{"translate": 0.06, "tokenizer": "word", "vocab_size": 53, "encoder_layer_scale_init": 0.1, "encoder_num_experts": 16, "fusion": "cross_attention", "decoder_layers": 6, "decoder_norm": "layernorm", "decoder_positions": "rope", "decoder_tie_embeddings": false, "beta1": 0.9, "beta2": 0.99, "steps": 8200, "epochs": 43.1}
Rows from block 3 of the image encoder of a small image captioner, named by matrix and row number. Rows with one number within an expert belong to one neuron, the router's apart. Each number is 128 + 24 x the weight over its row's rms, rounded and kept within 0 to 255. All counts start at 0. Numbers have three digits each.
After each expert's rows are labels from the 100 images, of 14848, where the router gives the expert most weight on average: "strongest on" is what is common among them. Only what is clearly more common there than usual is listed. The data: scattered letters and digits in many colours. In brackets: how many of the 100, against the usual share in percent.
# router: router (encoder.blocks.3.mlp.router.weight, 16x192), inputs 96-191
# up: expert up (encoder.blocks.3.mlp.up, 16x192x192), inputs 96-191
# down: expert down (encoder.blocks.3.mlp.down, 16x192x192, transposed), outputs 96-191

# expert 3
router.3:138170131137116174109114137111121127112107122155114154125103131115164072158151155121117106091106131152098142130129111139192127120116104173143163107143141095110155086143160106134144152126125121121110124111172119144126167144111137163098123184104111115109093129126105179115126131109133145097
up.0:136131160113114128159110095153108125157141171136132107136119126137122103085149136092103117143109104110131140150101141132139143056122127115135092127150149137120136143154125138103132136096104100111118151135141121102140082111121132123123138124133148139150197119112105133150131134163139135104
down.0:134145111160153077139106113115114093146139149147103137163145184146130142086155134150140189112165139148126157142115144107138131118102110094171131166116106118137117140136122117093150108118122132142102078140080113125165123124135124148118173089134102163144110106115124123119116138213103165104
up.1:172129109124162142121122113106168156094139131140123123143138107144125136124111154121092133165163137100140087135133152090115168117161170059135149109095108162088144116121115113176146143115133181140127154112149140146100141135132129083127114121133169124102172132141093131141146096109153103121
down.1:127122136108118176160140109138145152119152114085106148102100105152119135157125144118149135105108128112150132116139117119133176115134125120090132092069162128091103055120119117136123144111155078144112131091125143135090147140137163145129099103144132150127136161164142164103120133087137130160
up.2:137129162193107123093114119115120086103148148127117112107147165133096104101115128108141124118153094184104100085145112106105136175133155128127102143121104095129149168196133147086101159111109103101096132158084141123148105098133123104139134108158133113072111176125119104128081137131109163116
down.2:109136104136115155144137114160160144140090127112153100140160123170073105101115122138107134102143120135143138163119137118133146182107144174111118151140135135104179072103152147130074171142153133101060101130143127100148106121138135166143106132109096117156171092079127114133135151107102129142
strongest on: count: one (76 vs 17.2)

# expert 7
router.7:161098130085156112130127111170128152117127092163111150134091136155112107140132127113146172143115085124116124145106180151129153110170124118117132125092118150116145143161177155150166137139139134150092179126131139117092125106116139141087123118118133166104117172176127134148113118147106117108
up.0:108146112120146117126179136095121109113095185120117115126126123124080175097152092109143143136139144141120139117139109090159129130127139158151172150153148142170134123124151111140105159102093132162132102129110136164118118136100154124169154116099104099170119119124119130128112100117124158143
down.0:143181101090111142133114162160123138095143130131082148165105145136141134142149163141114147074153118180105162117123093093146123160155128159120113159100129123122114161080103113135114141122125157147129102108175152151094108151101110119168124176132115141101147145138120109138146119149148117128
up.1:155151119131126121076104132144129125132145107115113162128141119145132105141105119207101144161142119157162130092144130135076053131158149108115107125113105138109159141135110167126110121119121121062102116163116163127127137107140093155128102142195096141123110143134126116123106123157122115137
down.1:112115116148112166110137150120106146112147115105158161091145100147156124103144141121093097122101104123149154143127109092146101098142145097121123111106118106147115130114121125132098157067138132114140117083131142173101086139133136069148114139155155099139114082154110105114146148149119128187
up.2:126090121123111130103088122147086109167125138116098143135102162121164148097153142158151095148179118109093094134121148137130132096129108090132132086119130128125139112134052108105100114103123138142171111107120142145092154103110118078156072106122155120103164133144140122144078126078165130146
down.2:137125119156117141111175083160118128124079161100125106125172097122115098107132116120096114177127150112099132115133134136104128157120134136139112125122146131104138117130128102133130125097081084121113127127164122138126162150153117133091138138139074143142185141131118133130119136097123092141
strongest on: black (41 vs 19.7)

# expert 1
router.1:134141121108139121119121093137102103187148137117100114137170102146127128103144103155129130141118099105055095123145148143109109115158145124169134102142115140097145131130118128103065106131098133111142155158127163149129128111124105129112114134155117131147143178125163075113092109128177139106
up.0:110135113195128113111155125107123152148140127099144111105160143159070105134118110100112126127140135110144150139160093109158129139119157135067145137120169131132098132098099135163173145103104151112121138096124128105133114147171129107101113142118101171083145117123132133152152110131091094121
down.0:137158129127096131108129135146082153135183125170107108133122160150130122154159121128110110138101127146162100116116141128151101147118113139146137193147096111112154147111107165113121119136130126148144133119168135191120115162128119128123137102162139135155100128123158086126121125136156181104
up.1:091154145076138143132140114138106125145089121157104125100088127097098122132090124088160115098117132126150112114124113155126167152128101113134124156148108107090190139160099180119138135128126079128093150141151111139153085094137135132139149111113090118158167114123167101069186107129130112153
down.1:165111119117157149133104137133114172085141108099123133120105160108102123164091158099119093123106160111127130128148111153105168103125132136137135094098158141120154151194107141137125135147128094173147156123136148130163171150127115115105155131138150117075139147142132110112171125157083152142
up.2:129144104119109111135136139154107107128137112108162124160143150149142148027109110141169114117140119146126175142136109117149113146154159124122114139100142148165088220117179060124124151102115153120165088152168121109138129147133144122123119138154139121147111138127121138164094091140141143149
down.2:109153108122073086127151178111138147155147136140133127087114123107135126109150080145102140171150105120092126136134145131126106173144079141169133139133137093107124138086153102119145101135137201124137139149105133118119155120134123175126128174105121142153102150146160133134121108104148097107
strongest on: orange (63 vs 19.3); yellow (62 vs 19.5); count: six (53 vs 16.3); white (47 vs 19.4)

# expert 11
router.11:147095151172129152128144166113138117111086119155123104108140124127177165142130139149088150146136111122106188088155161040115172152131128151128138123127123156129117097117082125085166112168129154143108093170081137056132111133150144132125133092154130158114136088098127136127136133164107121137
up.0:107125148136108127146109116115104106133129103132124120133129106102114098144148148089105080134078128115119076126120129136157126142105140133146084159164125094148160114131153094103135111098163140147133138130148119136130077093142121114145140153102090116135106175142126061151136103117108142162
down.0:111113130150121093125172125144133104090158131094116139124098152091141146171128134114190135132094141139116110127119130091139085142118073134133120117165149130179140130172109138143120107126144126158151117132152137098124121151109127116179098123092116139153129129146155111176109126119139137116
up.1:117130166085101138118119117124134118125112111103133143130133152130116098140116130132146112094128086072120116105108155138096144123121092135101128125126161147139143112136129130151134152146146137114109124102154148152143183103142133148093153119112109099138141128151143089061134147103123113135
down.1:106084132143142116127171100125152125144114073118124107076159119131148110123118066106117154133159112137116153114130105123137111147133156150135105065134146149149118121131118149148134164139123140088131115135122128093097110139133151156098069167118129137080100135104098128198113146113143158147
up.2:149110137093148124166156103139133146169115129114144147102124091154163144159173130118176076135100093091127134133134138184136162169116135136126138128153137128148170119148118146131104122142080155127107153113144135106134166122137126146154114115089141135172152108136152095115112115115101115098
down.2:123113139102147126164078100105135126158099129140099129136082106133091116139129158131153175106144131145106083162120142164134174085169157195130138122175134182117102133103100101138122101152132109131104161118128123137151172141114133156136127139099119129127157114089068147162115093103123148111
strongest on: red (89 vs 39.4); orange (72 vs 19.3); pink (67 vs 19.8); count: six (45 vs 16.3)

# expert 12
router.12:099135122126121143131122107135097130119142113114111066136103096108156122144166137096134109104170120134134128096125153141141137119124129075125132131117111113168084109124086120115149146123155103111131087117123143130164092149129136088127089107106138104184141111127092147131122153114095178136
up.0:139127128111165109159137163121134120121100149130194118171143131172085126157132168170109135129155113128166150122103138072075105145140135122104129138140140151157129095108116130130142108145115100129123100132136174103134114107107144124148180097130130126147187106071104138112134122122107160124
down.0:123165111164132147113131088111160134116156080130087116173143138125091153131167144142133165074130115156151108153122129119132156117098111139155115134121131117160127110119116133161098117134139125110135100108153082112103135123118089149116085171124147119116102112130107149127131117154146161125
up.1:148111142134151125131148125101116128140139138093143121195125106135126125140132119166173141153147131125148090116122156138064055134175186133125121137204136169146142115119148128111062156123147116121148100101106135139163121120142116082123138135133142122145119092111147090148080117105106144159
down.1:102172114161115164128134093069159131134135116116107142141142146152106169119139137130141136117138130118121139147131089119117154119105167120109115127107133172093123111104134129165131151106161133109085109153130100089156136083119129159101099177146100133150142095111091161195118164155187136147
up.2:115103162085085100116097109087132117133117134144137087151146137137115118084131110094110132120128139126161080139106145139100124119171123149148110123170104103153148164109148159135106140118088117121140122122135099129148128104148108141142137137141101058135148113129165151160088083130158179146
down.2:122144111110100131143117175178134185096142174134128155126130131132157105117167120089145122141156142133109121113144137125136157124119126125157104134116137126091142163125095117114136117079134113148139145128104153196132085111142134131135160113147130196120076152136112113147121139139120104135
strongest on: blue (74 vs 20); black (72 vs 19.7); teal (70 vs 40); count: six (69 vs 16.3)

# expert 9
router.9:132142103154148132181158121107128131167128144137128118113161089152090139079080138119185123103098126162147113135114120159160140091121119115114152130124137142142125111127121147143106147133107184173130199091121105128110140133090103102117146094122162117097134091086143148122111123144099124125
up.0:146100143121149093121096151175118150122117126156154139142085137070147126116103158103129105124157112109093139123104153140096134124090138174150119096114107108151085160126114158068152141101107143164115133127176126130123142167145126085138168111159151118087145157114098129139112143135095101132
down.0:086063117129175138131110148152134151149155065088140135133158129065163119156134129134125162148090100123155116131133151090124111109115091148102148107127133152152138140117130101142136120135149113118118158095113170138098084117117144132188080119131143132182091137128098120122150138139097151122
up.1:118113120070107105134111110111094098122148169106109121139148124179120119144123113140091151147105113133103103143109101108137111158186134120144113137135146140157165116168181114172122163113134138102096112143107140160149133133114125102143093143104090127147080121128156117146126073173145123141
down.1:172155167201131106130155147152146108142122173166132165150091110121146127140128107125133161160137146119083139122127099103117133144108104166117168188123172124058090111161117106118153097148135116148107148140093132136128160153109114147108156108168123110104128128140144136145134143126064139120
up.2:092141121083118168137122136098115112051134173127138110111188099144117154132112160117083162112104126136149149116116094091162145139157155122138109110122136115145149103141114150157127177129190135101099110162108109106182134106152144136086098107124081115143124080090134124135108112130160123179
down.2:147111143142151100085161127095114108168132147155131137135125159139156134119175104112098172171132101134101115122140097107111124116125128153173100146116104130101111125145174101104113120126088090152163145172105114108147132143151109135133166142167120094111127111127110086116148136132074198133
strongest on: orange (89 vs 19.3); pink (72 vs 19.8); red (67 vs 39.4); count: six (62 vs 16.3)

# expert 14
router.14:099139139122093135101090101107105145133115168155139119097131140109151123101087126146071141166092118157130127157114117159143120082140105127139131151108122119138112176126160134135164115120128137120139107115131100139161167087155175118113128177085137125095157087109104120139091187123135148125
up.0:129134147088091115117109141183124130154148139124144111073106153128102147114149167107122088130138100186086103114155175130139146108155155090143153133149097098135107160183053113111158114134140152136121144170117136131126122103125157123162142109116127112138168145141139083147098141104115116147
down.0:071094143117199121110090130104149121137133125114114085104136140113110140093136132178158119127102160160124154130120127124107157104146139130136122121130144158089127119116128103120126108104152137110157138137105139119116151102118138156166114135120068119122086110105128129118102088134155147123
up.1:131153156111106179101121126135130128122107113132146128111185144155125094129105181128137070126164118091136094120143145146104134132110152123096135119125119125146141152122104121088102161105116188126113128110129141150144149143170101097127143140138143136073138129138141128052132131110130120169
down.1:156149112136140137145175122124115127135139128151106121135143152161140166115107090170159154125105145120127155150128084135131135139154127113120137072132127139159135130083159107156114159150090120171123102082140105127133143165116165164103093154116164143136084111139141157132128129158126093143
up.2:117114093120180124126158160138118115108102106140143132157129082125118148151134100094144117158110129178124134108121148132132159160111140151130102130126081141140143129124079114131110182116124160151145128132119112157134112143134112091147129113127108123157122121105122091130111089102100069143
down.2:119096130094165059104107110126109133144119151135127094082114130142161155103142123134147176125127082148140144127131172117100143102159128157084110125160098122116132131142072133114147126152123134154079128159091150150135102112125153130142141134089130120141135118099058085144097113185084115154
strongest on: teal (88 vs 40); green (70 vs 39.1); white (47 vs 19.4)

# expert 2
router.2:117123116106128131103111149115129119130088148148139126133079082102108133128118118186150089124165136108126131116134108144111076143108140166088095139178151158161149129097135109109149135125126124074080097119131111139183168116141125101127117160192111114132107125106123096106153099058130114114
up.0:163157140092122120112098154145142187085140128139164183131082151105107108123164116105137099163134122127134079120155156134131141152144142113104148127137095127109081134121166116100154123118069132162119123142135135148143123135150124117158150134089160140140175166152080087116111131137110112086
down.0:142187156119114125112123088141111161173128169141117098115139147123110159153158128070101141119153145135150125128146117129119132160124192144163134137151127088131135125178126152164122132127131147165091129164110125114141087156136074104147178115104102122154148127128126150157114106145082113146
up.1:121100147126103114120137101146091151160158079150118157096154122117157088126127118091094163143096086096100120158091167157136183107113131102153079100130084139100142147162134166151116120145128181142205173129169139167134124107137133114124118130115130116119123144119108121118094150139158163134
down.1:111158153174150117105169115110141102127135124107151135117124119139064080111135126166135112125112160140150119181118161107120107151103094094142143124113131093149149142141196137174152123133093097154119121126128103080134143131132156147103112109120081148161151110128135125132157137130105126111
up.2:140097125116145129082089149146104101102132148138142167124094130185145116133135161099140114096108128187085125130125159097144126154110109160146113138127143096120131152163174140100167162121101109133116115173126123095137096129091128109128150111103089116134109167142139119120138126136118099129
down.2:137133135141140156136140141135140156071142086122109151111125114138164131165160123115143098079115128163157130122115124111099134137154149169099113098113162114147118140138111173129116154094119117101117133118175152133115112141111111099105109137124164105123144136182069150163139094134112116132
strongest on: count: one (76 vs 17.2)

# expert 10
router.10:151115079129106100127129106139120137080152092118122178154156131115107138129141130168111155097094106136163102082096116128124143157154140172146065159132123138112141133102154095154118137123113112131147106128170111166145101122158130121141159104126123162139140133117124166068154137137148130113
up.0:119140147118112142085098163107116106119157141119151105101123130140122121104104143125115102108072160135150136126146132127137113095103153142124126142173118110151168135158096150088119127111108130110087136159125136052164141057145132130152132176106106130134102073072107102183144163117112178123
down.0:150129121110146084104125128110170123107087160098100115103160151116084099148108129114183115146139147123092105109125139096119092178128126135121118092114148123136134115164082115158125138172123126144098126141126136085122160119115133157117116119124091135106135135116144121148117125125084076147
up.1:087148126152130150105137178165140131114103143109152122114142149098171078127096139162153091162153155155129123143138130192109104152118100091094153101112116105109117093108117120102149150121159169150145150117124178129152176144171157128125125157107116143076146119163148128136128134072125111134
down.1:163161110180141132152108135118142109152111136137125116118122146097106110093127148112188123132139173145144151165129123130124102127143113103111148172143108113154154119118109160114145138131124143126100127139125113120144139107116160112102170152153086144179161093158116145095120180175072117105
up.2:132112119163149136134125133141143106122187146091148127140147121162143141113126121151134149125082170138163179101146112126101120103100173134136125146143137171122137124138117135123100118109130072096155134136089129097127105086132106105167114108146088135094102089109114121125150156160111143115
down.2:140156129150176102157126141120109110140122096165102122133128122109123164143082117113156161131093118135094098139106089108136100130125109143155122113133125163122137138105073126130112121138153083125125095078150141079116215149116082194079072153115102156108135111111144126160129117162096133133
strongest on: green (75 vs 39.1); teal (75 vs 40)

# expert 15
router.15:134142133106106119134080160132131163074130132119160129127192130101148132116143143091115108101094120131121126178117080136085136152151117171182094120141101141115150116115139135104104149150154139131127147084110115147126134129075115147111106127143144146131105135145084145164132109158109099184
up.0:147102105150146165127123109185172112117158133126110156132137157144174159126124127146136146164139122098123097109118112133123115151145141168146124116125121150128093171096092136124107147081138152158205140148122151106146138124139144115116105103137118093111153105110147149117081109092155135127
down.0:121136140147145100124150148131111142083126123143158153158133203112137161181110129101162169133109156118140123123134097124124097115113141125138136106125107144114133176155090136105134121100146101148126111188148114143135136143154072113113123137129121155112110129148161143139130128168116141117
up.1:159116147126106163132080163165142130118169174126098190132153128146121114117123155156157102118126093136111126105109128128118085136117131127070138151116127166112124138123186101103096115113064146110162153131152194150161137069144160116132130129125133126083128156107087150101108103125147114091
down.1:149145115158140129092117137096118129079087164134117122155149150137109137156088167106124173112132132129075128109128115139112114137163139140134095153119128178094168101160105102107087144114147112095098124130133086144104140153131118123125122112131135098146112153139156143142147143185156140120
up.2:113133121110124079110087137127092129122093113121165122143071162151117085126140132125120143141145142107109136108125164153166114130102104176129129146112167108124111102128148119162132129126129131107143109183146127112159153125158141107131115111093109152120144111112137093067144108082143137129
down.2:158150143159129140094113153145148122121147114141161136195132154163130103109108149131144125114161181156117132119134100110118117103150173105126129171124101152133135145147078135119133114112166176126158073138140049143109163090108133136149127146147138123087171108112130179138093137112132141171
strongest on: count: one (78 vs 17.2)

# expert 0
router.0:132156133110161148090157119132151113137117147122128105104132218143154122110091104180118116118124129171178138125142128159107145120116102128116168145086153120087110106158105133169082122127119124098143128141106112101089149108104130157125147159166128142092130129165115140130126109120112122124
up.0:118150112177132126134137150124084102134155140104156106117164138111103138089138173094128126116118075128141145100112164118100162093133138117159134129113119154129171192156050139144156139135159116130101168163135154135127148129124117110140145084131124142148185123160104135120094129193138108154
down.0:122112154131133121105091118172104077101112165135118152091180140132167122094145121160175154114115170108172153115124121113096115120127139123128114145104152135138118120094145147124117085072127154124164136166091067120145108133115131087132132092144114153131133134178160140086124103157156128164
up.1:156162104122121128149112153169108115143126134122171140135125121153126132115121155094147136111129090097157169138145100118150101150141130145128128143149110129135134143081171119105165121078129135108145113081138160100135090089127120115115108109154128156129162148163091113136140134153120142135
down.1:106176142083171117127140131128138117128149121142107156110124132106127139152143099132163132117148117165090137121116140156127139122108136162147117117143118119148107088128117144090098134121201093126137075164154141122129149177108116137090128129119120147117095183119097108127111122142105135129
up.2:094105159140141125114137112122155098087140192143148130148125150169103131074110124129120132129151152075124076124181119084119146122117125158100109120136141149144152128128158111109102151088074136130105101165131163086139138161149131130115144126126085108112150119128122095120115120108113150128
down.2:139093145123121165152111154129154089114142113135089158118143161141173136101122127155145131089115103144078097118125116131119119114144115103076112101147103091132083186129114127082099146075102113120166117134100105152147129108119110122118078162099149121105100105084133108123137104122130133100
strongest on: black (66 vs 19.7); purple (63 vs 19.6); blue (60 vs 20); brown (55 vs 19.8)

# expert 6
router.6:113114140119145143139121096105138087075134147130125128165177156137166131126132134089134101100118100105149117161149107143144145141160105154128127101164113118118108142091118149119089148117187112160132147071162114129125109142105106115091166142135146164144099160114171096177123130168094144174
up.0:133114125168141100143132142129144101120134142121113115124141148107088107066118110111153101150135136125142102131162165140071156126131112144144122119123179123100095121103175150135079103151111149129132174145143174166147105123137137129137139090170130141075120163140151067092105109157122115107
down.0:152145115182103115113125147098088138135163144111100135170117098117072125122104115211159167140142114112112125106134124144111093119129099127105146105099140141120133122113098124146113105139102107128102102139131150149149165102129136142137124155153102111149115150124137097116118136157154115135
up.1:109112140169137099107173117100125083121134156117167080148126147075139129099078097111179098130160124126155111119152146111101127135099110155121108126164170151142100181146138130102112112147118127158095093148144139153150146124138098095164177138175143139143139083111123060125107110150124156115
down.1:102138142153135130147172139116141118145168145104119161150120126115091146103137122200140138132100120091160144105136109144140110130088103113121145100116143128115155075112140130144113109125131114136118137136102140116150112089135139183127091127121116123173148115129139084120134132110146117126
up.2:116102137128105123133093116160133107113121178117130079108073146159134113100134115106105103116162138143134106121171140128110154118099103119110114097138107132154098098152117091147097129119064112138133083179130139150158122123145140087209152099101124139116156100096106113101097118088128134092
down.2:111160141150130098115149117133134126149143089161129124119122078159083129106157126189155168103124123133152078109125132120156144125114130153148115085142077121157151152105115140129130086139097133120145115153110136131146107135122119131136100175130087120178118149098116091137101106151107141115
strongest on: count: one (76 vs 17.2)

# expert 4
router.4:159125130092163135120106164092156091120112106115123162118165131140129106134120105130141161110129121127113116127123127116164063139140133103127107119131183138130153110078111121112118144127171113109148180145086131143146090137093116169076119164164145140114094165139148101156126110141133121165
up.0:132143096131113144136156116133120117143128119141130148143109131129097139151141148141159108106126164095146153146095098115135174135121103148126147128091125107154124115096170128176134123106116174141167111100134106140122128120123189118096087117105126163107123141181161116109093089105164119133
down.0:115120113137075123126158124144094097122108118118132137125098133115167121118116107124141088151121135089106117125134117151116128142104098088117107170147149124132130141101190090178148164146155138094131156117123140132108134095138152113111134144094102136084085099154154126120162139091164097114
up.1:115150125168131117083107128133133108118154158111107135156139135177109138083145113113125096113170150116137169128159123091110166103145135128109130174093136147131125134158066094088128150121073144094134103202113178128125153110132127125143132093152120093103146135139140125122073142133130098111
down.1:170165125094134088138146164083105121154092119130126145127103123111172120136160114138160158119141100133117125117142126129127144174173111157135141135139154108133137134112149111133170150095115125115158122130117094120088131139129135101107090132124159110121142149114144123128166110133073134131
up.2:107130124095099101172135145120112109137142157157122091050101152135140114107162114081116093148131109122126111153121127120144149139132100102129129154156138113143162162157122162139155127125110186126098107166107135125137156098141155131133119132078107093148117112142150073152157129113152153123
down.2:151086154098126110115144085159114113151153152147110098121139132167128128099123131119092143095106111130137117163089141142141101127123155119120135125141096098079135135119172135142136136131100119131147130118130153133122090109122172135127117137090098073143152162159123160118121135094108161118
strongest on: count: one (60 vs 17.2)

# expert 13
router.13:117106110135134076146150102125122142137101113150181153131132163123134132136107095075122118156058150118131156180097119153114151103096101127123143108141156107128164143162156169190144119119135137170131141134102096124112112147133117149150152095067119141137102115109126101125160128149150100120
up.0:096131109104108087135118180112116099152132105105113109091137101126141116134114158154130164123108157130142144123099159095128090126125128150085162185126138106196143147092108145138087130125079110112140100107113104080143137144102123123127125143103093129152146119135151098096084109127117121114
down.0:104099122074144107156108135104119120133123092083137064115156102115119148151133163167125134112139132103113124076132109110105153119164127164119140124150134138163117173100095150137126131133154200121153174123102093154132120091135131098148110127152155091111126163148128096115157109134123117121
up.1:075134168154088125117093112107098113138093141124141160171110075128148094104115128104128117146145139128138144139131112156139091140122143092124115162147089120192153158141115169084143138119116129130138104128155100156203169111154150102105129138119132108167161079094126109147129147135157137115
down.1:150120122084146108108121118136109116083119127123165115138099141151106145145095137173120130085175130120149113143113120187152104129125078114130145128137124166188137108103150109138162129128126135099085099121191134147150143127131094115094128151118142154106142093131115130138167152120152131118
up.2:091124102105102155112140142133137113110149137111120152123154143113128144125129147090148149064108150135129123125128103113083144114122158162125157121128137132130090142117156151138076135101157143124174140121139166123111148110132103109146062070125126115110112095134148129151130113121180140150
down.2:123157141147120199106085158139112109114131130111104142133171148099125144101137158093137130144142141143150139105136152105115126101156161141150158168133098121117122114148134132088129118110138101147107123113089113112174095143132082093090157111125112126144137069114141149113151137164124164120
strongest on: count: one (41 vs 17.2)

# expert 8
router.8:163138135129142165102081149098135134165115107131114141174114137104146113181145120117113127119107151121132119146141090140117109180131164142162150141132125086116134102103138126122078108117149144078139124103086077126115114121110118169093098180123135148074069143078151118169156135159137165141
up.0:143154090138091112103135113172122117126142136135129149100143125149137141128140133109108151144101149134130147098157128114133154125116131169146136158131111097160179076169139128148131116084074147132168142152111125120146127153174140067175104123089093110160137112118127134107109142108157119123
down.0:146140119119099130153087155147134118107122095125096153130131159162154118117149100157114118109152127132144106089124137132135138093139113134153102118142149114102141110128114124171081163102124118098144149136104138124126103109143102131117109153117128157102116159151096137129096111130175118131
up.1:139112108161121144144141129162107109137186152140133151118124098129130137088123121133148105118086105153091179101129126132140124139116128085135116128135125185134171186135162112144174137098097156117151136140154130111136117127109115117162138081116104102133171119157139119150114132125145131119
down.1:150143114128114146137182136111164092183123086143140117116128127137139211150101093158139141159127087124131159154126118138125119122147092157186114109114088153109165128144136136114095122126165103118173145123104171121103119109125127145130112105178147149137155107121099110130112124120120128107
up.2:143170137157125134136138147148139116124086157161120109106100141145114106156144148146114154170139113067133136092142138122092145168126112156136126147124134090153161097105103122154094134123101179164130158135076096156111107087166207107128112115126135120121140134135125128116125139106145119115
down.2:099126111119146074127126116105102147151115123113141110150113087139091146168146138144107153079122104121138102115110139134121149077141138142157117112089141109121135141086102099162113125149107079105137146108116096142155146098129156148127098143206128131132156140103106141128133162129123132160
strongest on: count: one (40 vs 17.2)

# expert 5
router.5:120164123159089138152154135132134155139136106100120135135109153122098133137151121125141095152155149098129119113168070111172078147152141127121159156151118096135101157104165112144143117140106158147108129119146143143116127122149128159166124151132148112124114139145131154155141127105100155085
up.0:156148113147152116099115129144051150093196124137092173120143102126147110158113144121119140144113127164142165127105120148117122133166134123133103148128114153062145125126111152125139143119135114112139162115159129192142136150117130069114151146104124143125134153144083119129112134149111090127
down.0:111127101139108115125138118109129117129104165109096068092119105123147108127079097157120149151122147115126090104125111126109141161090143128068096067150102164142153152080147108128137147130091121115143139131146142145144160113133131142150125095121136171161103138154152166129113114125151107079
up.1:141107117125144095121115092148165129128115128155138137127127069142137140123128126117140130137112130148127079148097181127140128125148143146173121165140152142098152122182176160137086122148169086167136178148164124129123122115091142158104168111121128122118156170124164123121104100162117135132
down.1:088094155112122129148087136134139156091139169088081100115136086077144096091085157139113164132145131139125107157123132117115088148144154167105141140132129160117106175119115113114114153138109147125134188138114167149114145122125176128118110176122132091113130130106142181116110102121160090116
up.2:165128098154133146105101150100125136135128132141121114083127073147141107117126121129102130158105114173127141129128171104135136112127125092125089157115104140121190110135079141135180131120104142132131120126131118117115125103126178141107114111116141130129160149138137142125104142136121081125
down.2:082112136137121108114115130094082145096144161114127090202136170158058117123128123111155115124118146111131135107127096093093130126121144114113150149139120146147166139149118159135088157095125095132155111119122090146116133089138145071140106140119165138167131074098154127104134140164146178102
strongest on: brown (60 vs 19.8); purple (52 vs 19.6); black (50 vs 19.7); blue (47 vs 20)